python train.py --arch="wide_resnet" --model="multi-label image tagger" --dataset="rendered roads seen from a driver's seat, with toy cars, trees and houses" --train_examples=72500 --image_size=64 --crop_scale_min=1 --horizontal_flip=false --norm="batchnorm" --activation="relu" --depths=[2, 2, 2] --kernel_size=3 --stem="deep" --avg_pool_shortcut=false --dropout=0.1 --widths=[96, 192, 384] --num_labels=18 --init="kaiming_normal" --residual_init="none" --optimizer="soap" --beta2=0.95 --lr=0.0014 --beta1=0.9 --shampoo_beta=0.95 --eps=1e-08 --precondition_frequency=32 --max_precond_dim=512 --merge_dims=false --one_sided=false --adamw_lr_other_params=0.00078 --grad_clip=0.5 --steps=11400 --batch_size=128 --epochs=20.1 --lr_schedule="wsd" --decay_fraction=0.3 --final_lr_fraction=0.01 --warmup_steps=220 --weight_decay=0.1 --adamw_weight_decay_other_params=0
Rows from block 2 of a small multi-label image tagger, named by matrix and row number. Rows with one number belong to one channel. Each number is 128 + 24 x the weight over its row's rms, rounded and kept within 0 to 255. All counts start at 0. Numbers have three digits each.
After each channel's rows are labels from the 100 images, of 14976, where the channel reaches its highest value: "peak on" is the class under the peak. Only what is clearly more common there than usual is listed. The data: rendered roads seen from a driver's seat, with toy cars, trees and houses. In brackets: how many of the 100.
# convs0: first 3x3 conv, stride 2 (model.blocks.2.convs.0.weight, 192x96x3x3, each kernel summed), inputs 0-95
# convs1: second 3x3 conv (model.blocks.2.convs.1.weight, 192x192x3x3, transposed, each kernel summed), outputs 0-191

convs0.4:153089144102152109118139162119146117127108137104103139152128174114125121169087098110126133137124149146111114132092156092094088129104143132138137130124095118140121118146131173089091110097100150089139155117130132133157125083116178103144117172096131096142185115151145109120144090096113095110
convs1.4:161124102131111121115129137121120087126163100134132125158109136112134103116137136129098114146067076114123136084101105165169148105096155098131082123098127134158106101145098118099131154115125137139109165154123133140119064119111140142112130136102107073089120160108135146110118102126142094179153101117125158158142100140109115128132127129133127133131135125142123107114108096128107101139104109134132138128084086112143140134098141133156120095128123091085131117150105081116123100122139073133157137091118120117125037141123113156114093101134103155115154106099108112130121110069093157076
peak on: barrel (71)

convs0.176:145117110126088086136125131143109177119109137161136124092128126073164092133139102133142145147159131138125129136124118112117138158096129074115149140097138175107111110164142144095148097138130132097137113100120102150147154154139185137120140124160132093124180107150130139141091134063105122153
convs1.176:145125126103147132146093079129094140126159119112128125110129137116106134095115138171073122102119124099104113128104087087086173143128121122091125129080116104127093104150109166114119160120145104108114136091120124103141137135110133134129055118097116121101142084141118118108129123161185147131170103129172136156098140120107092106103116124170123133122168111147113124172101178099088089139116153121083119113109124086143127126129147074126110074117126106106133122120168138083146101152090119120099138133115113094091126121096144117090129108149128131140139144129129119118113081128085120117
peak on: barrel (54); tree (30)

convs0.1:132121117130153123133112100136130095150115139140129125192138122118146100158151139096103166162147125152143134135172106115146143162089125130107123134116106128053127115111125146121158128137142129123172158137120093111094107147143164128106103068148122124072095151087102116161119150117163148145
convs1.1:088101123158151194082128111113112152082126101095146100117127122087133111144127136079093130076119095116133122113101172091150133136192127147113115091114092121124101135102086139115107148151124134160104132150134152107123120093136076119116185147162134102118127109107137141138126086148117103126132129125111110103103149126122133120143122124153126105111118120134095134196093155175092098165108099150147128118132108149136132188115126080114117091153137094134119133126104112119147099121136134109109130110178112094157085116120129113108105086142146112130138132095145129097129151147142152113
peak on: barrel (72)

convs0.106:116145154132087107156119095152120117111159131122172093081157162147120110149106110154126137123118130106158173124128112130166110165128130151121126134143153114115108137120111118137101116162171155182068113116121128119133139182115122119115156113148093130178114105131110130124169138125180081138
convs1.106:123094113128097122105133106096058122096127153097129132078091133110134157149148128144107124186120116119135090125128135160117115139148094103171125155139103107112113147121127112132107161143087129156092084139151124096098140131142109125103090102113109111085130094144130098134134123144102095099101150150124139110114138115121084119117119117149103109171142128111158086128151121117126120161088122109116119099114095118122154117094174114127151075106108127107124117139120128141154109098088111172106106109137162114111122094117122062071122101140072133124140074113123084139113137138093112147
peak on: barrel (33); truck (30)

convs0.20:120146127107115135124182091156141105119140125098119136149150130102149150158139191124139143116138134107146124137120098117164151152146135111158151127103145100139118121129126177124148098125151113179151136086106097101108136100070128120103168081118115112083109080124098130112097125111107095098
convs1.20:129112135105126128128093102169096076151132138153117127128128142142142076125099128111125078122108127116134082148125143108121144131115181139116133154119131114104152086132169137103140137139179147155127134100153116133133088158137117130166135108145108099123125131120165102162125140139150135141120148110156152169135135145155145130137108102128131151102124088153148058099124094111101114138151115152096116120116159140068077136119135142122129125139118107085135120152127125103139159110133170141139145171164135176193109126099087123110107123104163140129156094105068168144144189133137129153
peak on: verge (86)

convs0.47:117107112148115114123111120164117169096128101134122122125145097139134129111111169164123122192133093160107127196121083127100127143121115156139155144089126135114120145068127105117140156143176128120134112167118069106136137092152123154145138127081129139120147123119135142137163150147091156144
convs1.47:096143119135106119148153114086151097110134151122052129175067181148145127129096083131149109123090112138133143145122134100096128123097152130107122097127133111158148107121144153093118105114111121144139072092102165101065128153098121110133098126119153127164093115148141172098147121179090145118125104122100125155134128127144135083130164100158137103099094135108153146140134135131166134131159138100102118150132121071129128129133131105131099128122125144068145102134177101084082108114130106130113131144154117134116171117132132141130137112133166114112124119135110094122139110174101124115
peak on: barrel (44)

convs0.143:182142156117133122083109148150141135116157107120120148127112143124162111119104174119124125135127143116102155112103138136130156135136115146114099172131105109094116106137120112137103129126113113143142092091108141154148138128171129098112140085127111128124088162100116146141119123094073232127
convs1.143:098142133161124090104121098050114158164143134147140139131123112126152150134166139122089133099125128126136146140081093086122162163127107105092124155091110129069161117088129160164124108105138139133118123140148118129106129147116110133078122137109117120133145112136152114107106145093129155092114163131108124125073131117140133163131154109109124077148165117111155148142125174118078147134118106132125090121098119088069114159157134138121118117161105148114089100163102113151122166108117137083133071153125141166122137107143160150144140111152130132100124156158130128095091109132085136126
peak on: road (96)

convs0.99:139107157125105098107107109113127127113109132099107118135147157106111129117117156150087117131123110116116207148089082106057134091178149141125117137141141133157129169151137146108150107098136146101123112109114130142102150163121160144100131190092157131133118145151104148117125092130146124125
convs1.99:135111109116118083154104152122098104148108137146140099084106164156112125144142139099104097135132101109105073089103076131097131160159098107125135133161158106126106084085156133120157107101092118106104140105120089123119145079109127129134159097102129103111111166131097130124107132142106118134110091097079121166141111113141098106110113105100114117112135153134101099129104102111081092114083119148139128114138100150118096119094115152111106056106121108104122131172145112108173166134110087135111153116105127111113167129157137134088123112117144132143166114105133139105094137120095106099
peak on: truck (96)

convs0.7:081122126115094101093086149154119147112093115136135118144116071116110107160136174127152143133160138155104140138122131160182134155135155111110089123182151115160127083128095111134136100156094132140116160121130145142171084111111165131123108118085123101148120116132141108130129089110127101115
convs1.7:118084112165129135123188093131145152117124119117135145091151105096147112114119116154108137157160145154107140116141128155102110167130115117083120120088135119153125095109129139122088130118102144114091109136132150138140123161153080130130106124103166153097159119069172126140207147125132085142130160106162082086108110169138109116154123103178130128114151128117129095143153186117132125133117131096120090119103161105093151135123126144104114133134139152124088076151097155135105141136132120140103118078125147103120112120104122081100113132150147124135111133087147137128109118157073133149
peak on: barrel (93)

convs0.5:117125103138115138103092150126107145110150127160148137165117088127151154168156123126137175125142157084091133099165091108150118111143144122146145106117143095132140091119147132119170109137105112124130158133194100120119146095074141135119154081146123139141103119091128133115099067117150134103
convs1.5:109103158148149107118170136139117127116138119058153152127118111110180106087099106133084173115171147148130130137158139114175134096128121147149137120147191165124103121113121075120141103082141112144107135137125129081121140149139126126111143107129133116130142172113120144187107120087109122117146081112114116129128120102152104118143102109109114171099142100129093103153111132107176125124101124122182112146121148119103132086129121102140134139172098101100135109130141128116128087111152143063134154138090144113113125127111109091141133107115137132154093132127076148130094170141132173138
peak on: pine (36)

convs0.53:161156154143135103122134144108144113153129108128124169122139113097104121198078109124117162137138112163114142140109098137156146117115180101142170156100125133143144102168116153102147088130119121126102134110156113082123172138103145112091136138121103109121073123078085137134111134114147131113
convs1.53:143133106087129143092080085187112089105150101161177148140133149133142113128119123113111149161136144141135145131138108150139117103159131134124130122189213136126180149145126104105115140145141111158107128109152160098124111120115102095160103123123132121084157148139113149153120120070088101113115138185093093154159149140091123136116124113144087134077079118103158145131078101117116140107103097157110105146111175097130138122137154128100130107141126150083105156119127091096115114134100146152109119129100137138130129139139124159130142127146141162119111100137109119133128110158133102114
peak on: pine (29)

convs0.95:103097154153180118126093148120132106118120134128170116116148104127168112116112089096093081137108103128120134147165138094098146129121122108134117142134128101100154160110103128192154100146131124160133093181121152150145122132115129130090091063113150101108113119109124105122115118089126156111
convs1.95:173074115099156142168147139124127126113131131090121157069126122130119090125077077127083123135095182105152120133106130081098117133126168144137137177133166172098145105126154116160118140162146144113122129167130156107113134105136097105114164120132133119107117138120173112130166133167122112099127080105130129171092097116144122143091134114169138086134131135132165137123110115097127123122129168144086093136127115098112125093132106119108122105130135147114172112109167110143155094175100134104125160130113111117134139144118129118080132129128095124126141109132104181082131095149142140157
peak on: road (100)

convs0.42:174095138103133123132116132132155090073076103122188116123108113126130136151137122143079137146142107120108138128135108119170159115120095112129131123122145122117131155113079129085189140077147144149111118147158140111116134145100121167121141098121138090169110172111109164115130121113125162116
convs1.42:104086108114091117124116131134111121116136102135129085098135088111120101149100103111120073124114101110119154127122109133150085124120156146105084127092112165093106146127126118128097149097077091150106108124136138078126143140150086087127145109147098107133082157118127108105124092149123079135141102147071120135126162131124150124158128131137101114076097128119110119129146121094082111121135136108160109123105108120125110129122125120094160090157111111144115087127128123079133146169120117097127136123126139077115208103119106109079120082122120162094126144090121116143106138119142156096
peak on: road (86)

convs0.66:126121123098164122121138156083105127164104122131148152178090158091150135128172161131109131118118117152097122121103136136139165087078138130151089147117128133132131078092108136132111132147132118122146136111162202131166106107097126127111138142128100119112160093112115090117107117171143119094
convs1.66:147142174083145149115064153136101097158109099153128125139141102122145130138125149133119166113085112171149166154105128100138122099147134144153130120113094099164144141103121175132109125157133148130098113169143129151124147096128120163121149169113133120150147075117129140112139104134138165127147091144095158129106146119136131110164160154115176151142181138133111128123137122128096131132136127120176171111105121091110155120104103181102131134136105111172127181115136098125141099122123114115142138117112129096119106102162122085141143104086101146138097108115151101083147182071141128150
peak on: pine (32)

convs0.54:144140127133162125113120116137143100152112154131110144146095151144101127095156122148105131150133141116127152106129084122142102135122113143134168101145158102127163104124120120078097096119114150173111092094178119150080091117151126136124107131115102092110153114103123082131149118071117196142
convs1.54:083089133123081067128130142120138116129113162096141128156133119132133146117117094131149137107126114123093165132103146124134112130125098136131135138153180144137097177132098137128104118134071151127109132113154098135114150116137109142093107115117127167153154145149162179135124136129152096108141145105136099092153143159151065120129112152092131155138144136144150109172151112187134110114125159094139108135098116103126162168149100147131101173166084152153115148122175163143152157122139105114131145108098134132139107134164150064121165075124137106142138158125127127154136094139144104156
peak on: pine (27)

convs0.145:101134130134149126126145098120103149104119115150109141116130117110157124112146128091091108143169145140097143152162078103096118104077165108162124143108139144139142115122133155107173135153147088099138092096158119108147141115161125165088130091156099120117113080173138103120146115101086157139
convs1.145:129132086150127107153112158185142111140112089129097120144172157102109109149106100156123114119185144096135172154134111119106137173152100127168147120100156167167129149130147182144094146138120171113122133129099131110083115107128151167120102123143172118134174131147136135188157122125110138141133141135140149126112100127122119151112115118170137121099122120139142158133139148113120113143113151114160113129128111164154124121152110145084110159158122102138109148115124148106124091155141119130154140121157093161125152091144155177155121085156122122180133094203130149122110111158123159156
peak on: verge (62)

convs0.61:168110121154120110122104098149140144115101079132115100117147158128116113131156129098147145128121137110105181143169099106082138158115155138132139170116114123144117154144094143136141075135107113110118133133113152118137210093124119152128139078136161117134106108111125102119101174106083141138
convs1.61:117119129132108097136111086063120132117138134109142144142113132129149113121137132133129124091128109125155082111118171123097099163092127121117110141170097088103139108152110137141140134110171127117120074132151142089122135124132187056134104106161137149115152112116131154201164093088136128127155137117102122084158146123123119138122160103150121167112109121135127126098152112150118146162131081141132103154099112067105138134123125080130129150116110104100110092114089144133087146127106123108108123134097118139154111109071097157095153115115116098138116112167119073146122118145112117145
peak on: barrel (46); verge (42)

convs0.91:155115148175086103106157169140101146147154135140129151143141153147125134073128150097143072135148114123090108121121112108084134130127125178123106088114104107125146106100101161139096113131145142118132099115107147123126089169136108131096103116131103095121132169160131094131112146129139081086
convs1.91:116146095099100139152122129157121149117159093095176151139122168101109103129135128115112130136162122158139119118102144127115131135151106161075119118105105155119204111081149079120126136147136130107173148152121111152092144121102161096105151132110142115162118131111148070138125145085099133126065105106163130130128130121127153153122078096114098114135142087103112130131148123117107154110113131109159130104127120103095109123121109100123100104149137154128137128118128145105176103148126154116080161153119158083141153165125170143127131108172127097124186140133109139119086135104151093156
peak on: truck (83)

convs0.59:125075105116119143115119129123125121118106122112148139145116134090107199138116197146174160171143135114108118138147127119120107128163114123153133164134130084130186108111125116128167098103142173152134104147140102131110130098117133149154100094130181119129094123134135105144103085145132103117
convs1.59:118117141090160137138126090138138148099130095118108108142097137106143137130159110119128125127135128111144084115161124110076173134123130137098154114103113087109111126112136159118121128118103124145093134126129088097129073164152138107117164123157071087100116085111120095100171127160124072121129133107148092118146093131149141065076121094140141128117126100088138082164139163115098098170103143115133096143115113075131118079139150146143113110135133117106130154084108115123120117133162133107101128110094147101100117146117088089152097101096105107116151117156107108109104118138110130136
peak on: lamp (39)